Rows from block 8 of the audio encoder of a small contrastive audio-text model, named by matrix and row number. Each number is 500 + 25 x the weight over its row's rms, rounded and kept within 0 to 999. All counts start at 0. Numbers have three digits each.
After each channel's rows are labels from the 100 clips, of 14848, where the channel reaches its highest value: "strongest on" is what is common among them. Only what is clearly more common there than usual is listed. The data: struck, bounced, scraped and rolled objects made by modal synthesis. In brackets: how many of the 100.
# conv: pointwise conv (encoder.blocks.8.conv.weight, 128x128x1x1), inputs 0-127

conv.70:547499478500533497509473499541481495536456505515496503502521534488507480517529504497473496488499519499508514536498498484482509499509403526501513499510490503566492509505507483473543514483487509501503491515488512501501485497494496472497497519510546533524524473439476396497448481513479500504495508497537490509435514512495496498487534519475456457479502471507471495526533501502494459507485
strongest on: small (66); action: one hit (47); mains hum (42)

conv.44:501471511468540500507519501499443497421465499498547528481511529559516507499479501529499463518489426508452483515497482478512491493511509503476498492484501562474454458515490501511501488504502474496504437504494504483494501480502508501500523496583521543505500500485502496545496498500500457538506511480472472523536502502500499563498500499502489496481515480495500491503456482492514513496542
strongest on: one hit (54); clipping (48); text has "clipped" (48)

conv.9:488496500500504529497441518488481495490494502479501499546495489491419542495474485479572500540521484493503551504488501544492501506500491432498502530525514495505508500491525499517439498499516486464480472500561506502500504464494511500446511490498498503494546529500507451498505485503512500518505515473505531504534494518564514476495469484505499504534517492496502478495547480488481541494567
strongest on: wood-like damping (71); large (68)

conv.23:530511518488492569499489524509474521502559535496548505497495500509488497503543506492488435516475529503499499496499483502501433493475500496500467557517504516492510491516526495560520475479551482544498497471462470501516482505500502513469554498517503488490464503523501539495462492502505500487455461500502508524585476500456519496507490482496475472494511494487478509548500499499503520528528
strongest on: square plate (53); clamped rod (40)

conv.16:496501458570494393489503457502496500496501510503471502496501498492475494499501477514517469562516579509503500502511460523501530502498525480468509506508562499496486539480521533492483501536500540490482500492502495518456469482508503503476504536491498498495485506494533476503475523496493491469438496513492511482500472498560517487441502490503496473504499505494499480507547462501512496531500
strongest on: medium (72); plastic-like damping (52); material: wood (48)

conv.10:500511505431490501495473491533495506494489494493513531523502527496513492495505503510475572528500497500467490525440516489512508484518474520512500485494506477493499519497520497488569497499519459499510424489464487555514511559496538511501452497504499533477500499510500500505493478457481445511482502524540480471502581484494469516504552535473512491513502499459503500531474501500490498469499
strongest on: one hit (61); rubber-like damping (55)

conv.50:506481518488507488497473500484471514455496511547481544450480512499530492495508500466500483541493488500470481543496481523523487500494466506500462504499499495515480470499485512501501506504508502499467479529493503499502499500499499507487416538496499500508507512491491483483497506522476500620529518507500497515578502556507481519500499511488506561448500500468525450460501485513503505499539
strongest on: round plate (77)

conv.77:486532500584511509514498498578508507488497450494438525474490503538446480513499503506502450484476499501495499500503542501499535501494505505500497485497499533526461503550509466500489508477546492486486512512503499493542490535536499507520518505495497501497472497492487498527501441489456475509433509499501501528499472513477509503537494521499508484538515541525485523513585511500490494514495
strongest on: one hit (77); membrane (51)

conv.40:490485501471490533479508497473483491508571511598469536460501497499493459525558493511464506494520508529508520498497478463499512524526497502471511465519475496497450506492508501467478506514483483517506502494499496544515525543532534504494451499504463499506501505464517499555500489492511498500513509512488587491506514504505505495499501501489499480513498489538505503493596501492481515511502
strongest on: clamped rod (40); mains hum (36)

conv.32:509533504505500453496499534497504501506505435493536498528505480485495503481492488501474493505493498502499477505490492495498500495506500491506540556505566503612505500494500456472461505531500517533476497500520500496482500492502501486507514502505523456504490483517494496425509481524500476496492527499504501513514504477484489494571505466548440492492512480525532492539485486548559475495520
strongest on: repeated hits (45); wood-like damping (39)

conv.3:475502499494479485510486499498493501499509496495502498484504500496511497483491499479502476505493505491507510476492469468494505494499511499498499500496500481506512498491496505501487493515497511516454483499491497501469554502498501497508505498496376488484498507480656512504477494499519492500481459498454556499536502501521510526532498500494558477531501511507502501546497460509441507487489
strongest on: wood-like damping (41); membrane (31); muffled (low-pass) (29)

conv.39:500516498496492471566455520440496494475525495495481498504506511498502481517500511478523502513495510479499500470504513531529453507496499462501466481531497500522532495440497478496496452523485496480480498503523493508524422501556494493502501498496498452457488514474500529485500536508536540503539485515496500487529488487529514425486471472474512503499496493500467570565498504504467486491495
strongest on: reverberation (74); text has "room" (74); text has "reverberant" (74); clamped rod (30)

conv.123:500486510504499488509533499483503493501504437497488527526502502487503501506493525479501521521497533525487546499502504515483489503501500560489501531504491498500539518493522514490499493504514497494506508499485507490495509524547500510508470504489578509498486450473485493476500492526508489503500502548486426502520456521503492495534435513517449539494487637481503522493498501519498483505499
strongest on: scraping (87); small (64); glass-like damping (37)

conv.15:500502500495485502594472491500524503515510512468505477469514508493569496506523511496528485494487491459531497501500496520513501513483506468501444495502440494487501471484508514502519502509490496500495501499545507560505420506527469468504501442499470496503494503450508538500516542505501495475520497500500477503507501501546497500452425500500535489491502508501470532499508488492493496490569
strongest on: repeated hits (67); rubber-like damping (41)

conv.91:498528478510525503486503486481512503576465506494492505486502509500492502496487495472499490496588499559520510502549503507487588594500494488491471497489530499476467515494509492490517545498499529500515535599499514481494495453504500516526502499497478542498535500488501495491494507494483493520499512494447518501500511501500504500471535514519476516497502498530500518495499545506495501504500
strongest on: small (82); one hit (49)

conv.98:506479493484480518497478500498490502505498534458514501473508511499488456464505500477549492491519473492496508500493508472487467500479483489497503547514498503501482576503511440485488506434471492489509496511552452495503523515497484521499501499507495470484503487555515487432481502478523557498494500506481500510508508498463576429483492543500476527516497485501485545558513500496487514500462
strongest on: plastic-like damping (53); bouncing (53); material: rubber (45)

conv.51:500491501505608498500501497506485489439508498504502502503526508498510498463562512432493499483510489507501497496487502500439497506499479481530503414508500530503468499496531511502564500501501494502504501455487501513436499469498499497498504534500499504492502500476500500500500497499497471459501499443494502491501498497509498513500496500499497500521499494464498542499613510500500484497499
strongest on: small (87); one hit (71)

conv.34:493501500468512508492502487508501500497457517533500506503498507500493540463499490461541551514480494503500521562500481475481505427502488497503501499500538496487509559506529575476501498483499464496504505492458464496464505483464526498461492501500507500512496577461498493520502574499521507502509504531479483499506490472490497528436507551500454556495497499470505477492495480499500501516485
strongest on: membrane (42)

conv.116:503498505508515478448484487500516500495503499495512489507500570496604501488502495518490491503490503499547497494524455501501502499495500462487595472494488500497501596498501482508496498500502531548477489501500535492499584488500471470483538521510504498502490499494500494494532509544496501502489518536500503492497496493507527496435501506456483491526497486511535502482498494471504496503508
strongest on: plastic-like damping (82)

conv.43:499423487485510472456498523472503500503496502493494498495522490470511513503497495497576500501500534522481571504498503503480504501465499471502498469510502501510502505507506495438473471501497512485582505500482446492507497573513491576540502519492511494530499509499477498495512501502501502441485488492504452495500501496513473512504497531519457494466568501505485501485518524499531524519510
strongest on: steel-like damping (80); repeated hits (52)

conv.0:498500499496495533496494500510492492492506502501517527521501508502556493500565488490498516530489487597468489506489526499503511521498488506509470485453519494498499502500513504501512503497497504501494563527486510512512498512535500512501505514495471504520481504484455455502496532618498527504477528524536566480510473547517500502454572458517513515507520505507508500500510500493517510473506
strongest on: small (87); clamped rod (59)

conv.41:500502510494488499500536499539490529457517532544511506537500502496509494518541496577495509487507568502496491495493508489538458579519501533482548469586498508536529498488507516487487514500501506502501471515488518492583503459499522477467497497513505500492498496497521500507473499414476499504513502506488508513499530495501499483445509513524513503503465492500499502503495492537499505502513
strongest on: wood-like damping (47); square plate (42)

conv.17:459491501475516488543504507503483498494500499487494506482570500494487482498482507500524501494500524480442501497500454499499509494473518464498483502510495552493558502500499497496488507540569498441506498496470468487495465496507501494562489498508509501515523490515495482532497438506507500500527487479480491505502485514596461573502466502503490480545482509463498550510496502484502499493541
strongest on: large (88); plastic-like damping (60); shape: round plate (37)

conv.90:518526494488486496519504462473491506508496530470501499501496441533488480490494501521528489505487499500493500501474508491512514498474468507499483463489541496485496481471479506493537480489516503503502500500505490470468490506500512500511501501481563509507504499541503504518496524451494581498453413480478499505507507548490527472473470526501501477504419498498453496502497498599510494499457
strongest on: scraping (99)

conv.30:498495498477520498467545494501488508466501462487538499498500504501504481495487501568499474469481521495502485518490452465503547471500502477501501539550512627488501519514511536501504493513570473511493500465497514470460508469495578504518501523522548510503502483511499481499471479496476501489498517488501500488497468473496441493491500522500512494488491492511481495506501497498524472499469
strongest on: large (78); square plate (70)

conv.25:527502502496505492505501493497501497498501470452466493505498592514459502500498497504521499490486490499507496497512500469501500520509459503500501524508520506501490546497485499536499469453500500507489503497592503601500423494473474510497506489475558504494499490504499491479501450504482481503540512501487488505474495500398483495497461477499505491502479513502504516510510501507493477514503
strongest on: rubber-like damping (100)

conv.33:498505499430494500510499498504481506504472499503498505536497498509488483545537491508499496511500509485487500499500469500459564456508503554501503503453499493500501503508501496480485501505482532502498457473502501500539493522494477499514492499501495500541536500495499486501501500534494493565510501477500502478456676502500505512500499499496498483502516513494498517512498455501499503497501
strongest on: clamped rod (62); one hit (51)

conv.120:499500494421470502501528502501478526506480477502609501500515500497502513492481505501504505551489504504525502498468562498502555527516518465496495485485503430493393499515474518527495555500533444514508529493480517492484500470570502502497510514501493503500547500501500502499500500489500501498511499507497532499484503491473498510498523502504501485504501495501506530501483523504532485504510
strongest on: medium (65); one hit (62)

conv.66:507495501471506485521492500497500498509482484500501494503497468517489500500468481498502521474511574511489497469502501421552503523502531543447507496496487500483545494504490459508507503504501498491506500497501498499497484535497503507497502500503527540566502457509491499468606494527520500552507516507428481540486502521500457534488504488515496545555506513492501518476534489505500526517486
strongest on: one hit (50); clipping (42); text has "clipped" (42)

conv.45:467510494498509508537466452444507518491485502494504499554461496483468493498468482506500525511499508505549470474498512509493505543498535540491476500493454478486492497466497465492478506492492470533503500494555577486503461494496486505471502490516500505494502494455530494493490499529471494485497608493482536509513508495489481500464499459503448504499506502485496512493484494501483577487504
strongest on: rubber-like damping (84); bouncing (53)

conv.99:515480497505504586508502525481480497459505560509516494504489476495496497486503491487487491493501498509553455513509481477461395499498504498501488450508495497513498497475486465509511496487478500521476492480542501487497499459498503492498573493502499566485475501502499499534496522486492512496501493500517484549495501497504590487477507483523480476492502500465487496511498512486491561461514
strongest on: repeated hits (56); wood-like damping (50)

conv.65:497498500518496516404495469482504501489531499604510514509500498500503499524513501496485495487497505513517503479489499488483488490493500515500500481495493519506499456444515493495500522504502495500522499500485499494505508489502497497502505508502431533485496470500543482492495493499496475497500496507501566560493494517500502542460634502478521486458522467506496490507502498510493508472499
strongest on: steel-like damping (79); mains hum (30)

conv.35:491467465504482497523491538503497527512502501469494500426498500540491527519487498503526508480487492495385587498511499501533547525485505549500496506508466529513480489498500511499499493499497494498538487499464469457504496532519474508493497501533493498534490497502502501505506441502535499484525516478533511560504491520505494485465509549500507494505529479503491547500526527534477500499485
strongest on: mains hum (54); clipping (45); text has "clipped" (45); action: one hit (41)

conv.80:519517504506490491513499499498500499502509477500512498516451501497500500527503505507527498494502487499504500477512499516501531510497540471514489487500499511511501501473499483504482493497499500501476497500491464536507459489501498522512503502501495442493505500498510504498495574514491508492544445495501496492500500547492496500512386475470533437513481601529451490501498484601513499493484
strongest on: scraping (99)

conv.127:521499500492478478542492503531463503489488494607496508528521552503490525505467496498503500498505511502489528495497499595500544491503499502501528495499479500465494550520533492435508482472490495502548487497477480509530473502524495514499466482504463473494466538501498504495493508498504482510493599491515485499484488487446504502469511498470486497512492482502500509521497501504500539528489
strongest on: steel-like damping (75)

conv.69:501479500500500515514500498500487512504490575443500485501462493504502556495501495482506500500502499493524513510498481506491493471464510483501501524477498506456494493495502491501542499505486501517499482503550515498488463497476499505499513500498507479499508533367501517503522529498535564494505504490499418494503487502542558480461444489494543535507514485483514502500492468499513497504474
strongest on: wood-like damping (69); large (65)

conv.59:487487494427501508505549504489547498563498499504474527506505511500480493501515501517495523501488483504495498495491490499439508499504499518473454505517501545454508506472502482501497496500597536502498607518498524503531463489480531505501449483501509502529502503501509499504472498462512501527506499456499469503453509501498496476477497487545505481502499482486455495465494537493495473501501
strongest on: medium (68); one hit (53)

conv.110:488512511479461470505534487494500483584512472477545496471491493482502471500512500505499507513462468501499517499505577500452536507499502498502501502538502515541505501504467503503487528501502462466497497404478497502429472471529524501500499474498500503538585505486506501501501500502501490533507510471495498492481575503500497506522500473509530490515500513506500499495535534499508513474503
strongest on: clamped rod (76); plastic-like damping (38)

conv.88:500503501547462493501469511502485507526500478499483502490513502494504499498505502477497502500517498501497498500690508496494470482500531504509500489508500500500505501499545499494510497501507570478497606503499493505486499486486503497506496490501510504493494517516491498538499482454466498491487477569510498494502499488504495500504496503500500525500500497493501501498531501503487509509501
strongest on: large (93); one hit (52)

conv.20:502500500489507500519498527514495627504482500479476501540493499495540501493509500488506478484501515499499508564494495507600480507499498511599497486489488514500491500554498479496538517500498499498491495495528510495499499494469490499522499502520508500520498496461456443502542552497513496480496499501510473475498513501499501498499474497500487501499501509425495481477498505500488535500501
strongest on: striker: soft (96); one hit (64)

conv.84:479515519527489482489500497438502528506501486485558472442503515504539489491509538523491496512510488499497502524489510512471516504518473443507638483497511499519498505492496478518487502501520485527470506501492492586497506504511497524505501503501510500510493523468429518502498484503489523506490501486496505500507485517500488506558484485508498439463506514479515501502476554502508502498495
strongest on: plastic-like damping (59); bouncing (44); material: wood (39)

conv.101:497501501487443485519442501496584503497498479498489498471495495527500494507491504513519488531424494512489471505524520498482480643496505496511491510437500458498584472494500485515515499528473503500499534492495511516483499532521500488491501499508492481482463480500504501501494502544494498501500480525520493505500515495512508491499500507454506501479498509497503479467535498503485512505505
strongest on: closed tube (91); large (86)

conv.111:511506491451496496511498491527478498507492478535544499503491507493499486506496496476498490550463497495495508486524499505510520530472571502489500492505527486630505489475547511497476574483460522511493476492502508495504528455533504494491497476499498529519544485481507488490489488594463499490492524508488500565494508539491518483492520502488494504502502509509498497512519500500523503495492
strongest on: clamped rod (49)

conv.52:435499488502500435501492504504512499500468497497498497490495486500501503499526498499467499509497513473478504495501490500466501500503506500501494484500500521490502494502502492489503491498500500499484503509500499485494464507514491496516472481484435502500492711495509527476483498500529492506490510501468495502499499499507502497500496498471504503493490502497490498497557503499499454522518
strongest on: clipping (48); text has "clipped" (48); scraping (43); plastic-like damping (38)

conv.54:505448495499500472508473536490503501515504499476433499515586496497457525487494501531523506499500465496503596482502528511526505506472511542496495507488506500461500473511537463437499504492496495410602500501500484495499502500514459500511502487482509492524506498504505503494513484450504506499495506499495477478493512506505507491492465480518487488499493514499500488515507505501540466506508
strongest on: steel-like damping (88); action: bouncing (42); membrane (37)

conv.118:542500498486500539530502513458501501503508527499535495568488504474517479499493500500488503495490488502599478492499497501482505496500467505499502504486503508507482495448500453509530486503507499499498499496559493488497478500491500487497513500500476485476501510486569443494489583517496502495484495499511581487498495487500594482491502495496468499486483504502505503500501500485498534431508
strongest on: scraping (94)

conv.19:461518501504515530552443500498499514485498474477507479485516499496468496500479503540498499475429487464506510471499507502508484497471497525499504492532493514520535458516515510561483499498509503495500479492440532500521488498491476501528486481504504501489478495484502533499498502486505474501514509497493445543504475462555420499574461546486569502494493543498494484493505487521500494465514
strongest on: scraping (42); round plate (37)

conv.78:481506489514497496475555476480422499472492506499580504472499498502492481494542501584500447518519472499504491500519411495505519395470494499506471495497485454502482504465506509530498556499453513515500525498497475503498528495497502495496526514504505505484521486511497508556491488498497513534503497472509496526501507500484492519500503503471517492492497501505505498490491499497510495493543
strongest on: round plate (89); one hit (45)

conv.96:468496497493501496365496493521500501509507470506501528515495503494501497498499500501498534496526495497522501494500507479490498496508479501502496492500536501496541423504502501505505504498495493504494501498503484498517516485490502600505507489503490511455503490495506548503500507502479456529507569497522508501502500502498473491539576496498523495488590500489506495499509489468485544510503
strongest on: striker: soft (81); small (60)

conv.48:477505611505527468476495498497502484561501482498505518510478501505501482556582488455495459503497493503511485510493501501506483498548520502511485513498463505507542497544500496498497480502523491508504500531500488501499501506499509508586509475498567540521488502465490473502503493503473482500501501468508497501484492502496495527501514502516499492536501501526488502483498547432508514442500
strongest on: one hit (86); ceramic-like damping (36)

conv.106:496476501502500514491493503488402462493497498503505501499469484581495498551500488512517487508494508503503495491487483486485543499501520494498478481562494542500500485498516492510500567506484502512497449472474505500471567534501502511499506488489483520539484516519507508523503506555504509493478498503500497500478499500503511495504500587500505485520499503600482507484503500500499500501444
strongest on: membrane (69); one hit (66)

conv.97:498509497497499488518521497503498496500499500488459500528522506501573503497504500494467500486500509472464456512495499500500502502501485506497658516498499503492501500507501493413483493519499493590485497498494496446493483498528495500499404480499515503492500503488504521468500478502493500509511499500498495501495501500500506512494487495498502501494492516498564499516499499507508500528498
strongest on: plastic-like damping (59); bouncing (53); material: wood (39)

conv.73:499582503484504501480503466510489489483502457503517500496479500505476500508497498503500491502496458500519503515505509495512506519505499449518493503493516499497500513481479504592505520579489516538501498470516582508483475501463504504501612515492553504498493515451480504499491494521467500497498501505503487505500497501577496540507511499496502495481511526515501485505510530506521502503536
strongest on: rubber-like damping (42); round plate (36)

conv.37:491593482501512495610474517481488501495540490471506449461505515524529521505477496494501509511506491495510487475494483487491503495441501504465520494501496475495525440499501497506475496498498492488529496501498511507521521539520474451489505498494478480499508513506527560500460489500497431490498492503483490502512501527499489513482479501479513497493480499475510502498516481478484479499597
strongest on: reverberation (99); text has "room" (99); text has "reverberant" (99); clamped rod (38)

conv.115:497500474499497491489559501503497498501500485481500502526506503503500500510512503489502503510502501507483522494487507494499503503500568542494524511463540500455527513523505527445503502483491501502503501499485513504499501520503496503501469525501528493581497534495508498493504538499526500505482514498455501523501496508470497612467456560561473536517455501504524481513497499498589481514525
strongest on: repeated hits (62); clamped rod (36)

conv.92:504512508514492507567483476563584496503491530494522494500515485505486501507496505496483489503520479505500508499503507475461500539489528506502490502495501473478501497509504517486504523503487491447490518510474619500481495510500489467480534496503501452498484471503502496526504527477506490487519490556576470495507453489583510473502500532479499506505494487509503490487507497502496461525506
strongest on: plastic-like damping (45); shape: round plate (32)

conv.75:504527495439470496498502506525543558492508469508492509490500499485499502498507503497504586535432502489521504499500493517479501495500506503501497496497508418532566515499499490521500529494503498499500467486500482502561503456529500501498509532502476486490516503496485501492521500495502507481501506490500499494489653492479500499528517500503490501506500506511500504468502502497510496509501
strongest on: one hit (67); clamped rod (36)

conv.11:499500500538459490501493506500415498510468498501547499516535499519510502543504501511513470464598549509500502500504495497560531500487513479480499500495498504493474504524484497471500555499489616510502522543493517491513496439500502519501501499503502503486548496499512496508499499472532501468505496475509500501440455496499505502503492462499502485501500500530481500497478503501502514499499
strongest on: small (85); closed tube (48)

conv.31:530480500508499501490520524512502522504487505512514483538474512453504501467500483492506497505549498501492505503499490499492481500500480494525496450475496482514498469512510482471511483502486502474463497516518496497483504483510490503499474499504527508452502499394490476486482479516500489500517469502522577474486497460503544511503623508480490502440475467480475455490504499500500485495454
strongest on: closed tube (41)

conv.117:501497508410474503500506521481491491558453504501519499505500502482505478510515513576503484491498496499492502511462475495532485490506551493499481498506500531501491501481516520478525522498495460491492410453500497492487501499505507508501515567545514534512506495500527464499500539503496484493478497519557498493499601502500502510493499562522479499511499488502485506494487465502500503500493
strongest on: large (76); one hit (65)

conv.86:490508500499500565462501488508500496500563515496525480534504511500551492522476503503490492478504491504532498500501492529503506502502502498503483502504490501495452506469508473536501523510497499479495500500536505554492482499492500475499523497500455498515499512502515623500488551500500552501499505502503503498484502499503604454501517499497556492504499492504503495522495497499496576459505
strongest on: mains hum (38); ceramic-like damping (38)

conv.124:497493499498502534467498493483493505489461518501500498502508672449537499482500500477496506500505502454498500478500505493501499499514500508499510502504493504486500514483500500516528515475499493532493500500504467502450503477502500513514518493494481479468517501443507485501494540499509559517523505479501526501506514501412517497506534499483492494493561498500521495507477498502483530501482
strongest on: rubber-like damping (55); plastic-like damping (45)

conv.122:500499496511491482452488500511501522497522501494465500505497517509622509501487500491505499440500469486596494495504485459501500496494512551500501498516495500503500447476494477522502455486505514489495491494505499507504492484498501516524495490502485497447501534461520492474508481501486502503508518504491542494571487492486471464524539488443507505446502471502504497482497501499441513500483
strongest on: wood-like damping (57); repeated hits (44)

conv.100:492476486495513499532496512488493465489474506487455456506533497496503488501505498496494495501508502445440532495507492501565497505489500513518495490514495456513473473486544552485457516500529501419502508506435492493499470531561507499500469455497504436433547492454497468498505491487476474500524499492499484497520504511562500511533517486510476482496501498500499465503509500505517499479482
strongest on: wood-like damping (58); plastic-like damping (42)

conv.42:473532511589494488499504484517501496508477549495474504500500455522431499448531504466514490498509481498483498488494464516478516500483499493477492496525503509500509495499535497492515473522498483493500509548501626461499536506497466489506506489502487493500498520487508496497479525503476496500510505516515505494478490495501486493437582493496521478504524487435471504508487507482500502502518
strongest on: rubber-like damping (89); rolling (42); shape: closed tube (30)

conv.28:487498500497489503509509551609503500485500546497503487502502497501475542496503502467459511510520495460470640497494490495516524496504514501494507477489504492520480500493507490471501479486501504406517498500495463501503502471517499493486473496501479501493500512488542501498504507475531502514486502498492498500467478496513569500497497479502492496500488498493498484525560498487472501515496
strongest on: medium (63); ceramic-like damping (51)

conv.61:501486494482512517512455507474462493491472491467487485478485490483495469467605495489512499502499501483518482491500499504451461498478468503488498512487481495474532505495478486503487429462514477544498442521511527499502490501449492499479531498495499488469481523513498468498489512459504516516534493496496497563513438500475515500506483483503471494488517508502486501501494496503501505595551
strongest on: reverberation (81); text has "room" (81); text has "reverberant" (81); size: large (61)

conv.85:491533500497502497594489513499498494498497495467486496494498489500491489504500507501517498489516497459495499495499497498481546508501497456500502498507403500490501461500500495442495503501498491500494500499489474497498479509524496475509454501504533499496515521484515492549463437544499496501442500502485509505500507573528475551467451493500478500534464563498452511525499500446507503493514
strongest on: reverberation (96); text has "room" (96); text has "reverberant" (96); one hit (68)

conv.113:509503500498499502499531501500500471499516497503504500511498484499502505489500500497502512499509499500499501499500478677474507488500476499500500504546510502511493501530503502494495556500502503500501501498492500483499525498500501501500507503501502400500524500496494499528497463499476543523518501500490501516471483499516503491497490500511496494472508505501505500615500497499555472502503
strongest on: muffled (low-pass) (88); striker: soft (85); one hit (47)

conv.71:504497496499496512495508507513510510499504466499613503511534486499448522479499498553557506497515450488497515497508497508555509505478486520499488508487480500467499472504508505494491502462508501482510504481488493507502502557502517477499496511494499447490502494472499500533538499493516470501478526511500515495498504500515482393503553489502503460486500430469480507491554496502472496506464
strongest on: steel-like damping (67); large (66); shape: round plate (31)

conv.55:497501496512491497497462499505449517472517489505515497475467509501500505622501514545504482525502491482500490476507500499581457507501500502508504530538477596482502483487500502500499499500493479490482519499512462494500508501508477491533510478498502494512496499527494497529488473502497500500568499488454497501512487514496519503468494509503538545501495511548544511510499500503498535479569
strongest on: membrane (63); one hit (50)

conv.36:499501512499468471507499514508459493528501500501507498495501497520499490492559487557495488463500497501496499519497439500517523501483436504492448528574507540506441492513482502495499517503586472497499498436500507467505502494501524490497450539528524516479500521517500491508498499459503463546477495468481484526492491531500501494502502546550472476456488503501491505456517503527504498500499
strongest on: square plate (60); one hit (46)

conv.68:499477477498509510497534492509490496515471507507527517478534504496489504489485544519481443519521484579497491510487510500500496500499495452503503474566522501501367506453504516506508523507508513506513529550502492504463499463572499487492498493487507503526452489501502497515496500501474509496527504538498502490498476481513472517481499512498480491493498513500442514531489531498504453524509
strongest on: medium (71); one hit (49)

conv.112:495495503481495497481409448538499494501501484513497511504490560512509501537510499491484513513496501497497477482500500496479540496496485466523550520483420497500526574493518514483498507500503499503520526486494504517526575500497490502493501497496503500533489497484498497585469504502447499463503501501501496493504503556481495556499560536476503504543483489497475502498496511488499493517523
strongest on: rubber-like damping (63); one hit (47)

conv.93:502534500500520509551499515502486556511502501504501488501498503530512499508499500502483489480461477500514501498507487525474478485457504482511459499525471499511499499507498490520497464490502521503496503493487491495500496472495477481499501521511486453497501475471530506498577509457501495493494477506494508490511501461482497534529479471503533541491482506483676504501503491470480507490500
strongest on: repeated hits (86); wood-like damping (40)

conv.60:488409500475501481389566502499499500492489498465507548501478508502500502516488502496507497532539472557474500533508497500503499507512525510502487567497502499487507509499499533485504498495502500462470500505501490515474462500498499524516456568503498490502531500511497499524474478507477500439446564499519468496499521492489472500521524489496487501510511472507472489501500497519502500500473
strongest on: striker: soft (81); one hit (43)

conv.79:501499418501507489503507507456496482491467540483508495500488495499481564488500467498498501494499496497544501488491489510488497506475494472424477494513486515547500494482486539503489497509496500499504492471501492497493496500503489495487514504487484496494498494494558498502470490522491472527525527473464501545459508501497513500502503496532507473494500525528495498586503466504537420603486
strongest on: striker: soft (96); large (61); membrane (39)

conv.47:500526483490449500500499451626510467648492514501462483501495518454501498469515471457499486487507497507505479491502501494495500493505504510534496460483500526500482507562503508499529520498501512496500484498501516496539494464479504517488500525499499501480491499476500498500497515478505503486482462513556499500497493483491514499501523502482512500500503497462499499499521502499498522500501
strongest on: striker: soft (87); one hit (40)

conv.102:553500484525493469460514508505498500512502463499468500510531496504488511501468511497547499475475491498485517466499496496538509495475466470531451501527496503519496498517612436477496466451496502498522527508511493503476500506474477522516469498480504471507489502473498501466520515542500494517503496519499532492486478488418498476430525498499505482529526479505503561511501492503518526484499
strongest on: size: large (70); membrane (60); steel-like damping (55)

conv.29:465502514452460520495466515606500468529475501500499499516490490502499496456530503495493501508510488494467501530501497491471497495499465484523497513477493505484486487533462501503534503508495498499497498523494499496497514502493539476479462492502500468500530503545490484481504509499483496500499463490627482435482510479501488467498492499480526508433504502457534487467483491499490502516499
strongest on: striker: soft (98); one hit (53)

conv.14:495507503553501498490506506501485493490508526511530499528498487479490512487503500515496548503563472509533500496485558498528472559500490471514475472505495502500476509475535491488539504496524479497502392500480485514449520509523486517528516502496475500465480500473519500496500499511503527494435481456506551498488411499496488497493536532499503443511499466521499501514485528500502498498501
strongest on: closed tube (75); small (75)

conv.67:558501499492504476515502551499498502490499502485500509453476507496501497525500501498618512504493504494506472501497499546535515502499498504501473498484442490501500500517461497502495519498507508465489509500502517492488456517501464500503501537504530459465525483486495497505503498487491592486499458509489502513466491515497497441441408469502486506500502496497477493519499502506462482502513
strongest on: steel-like damping (74); clamped rod (45)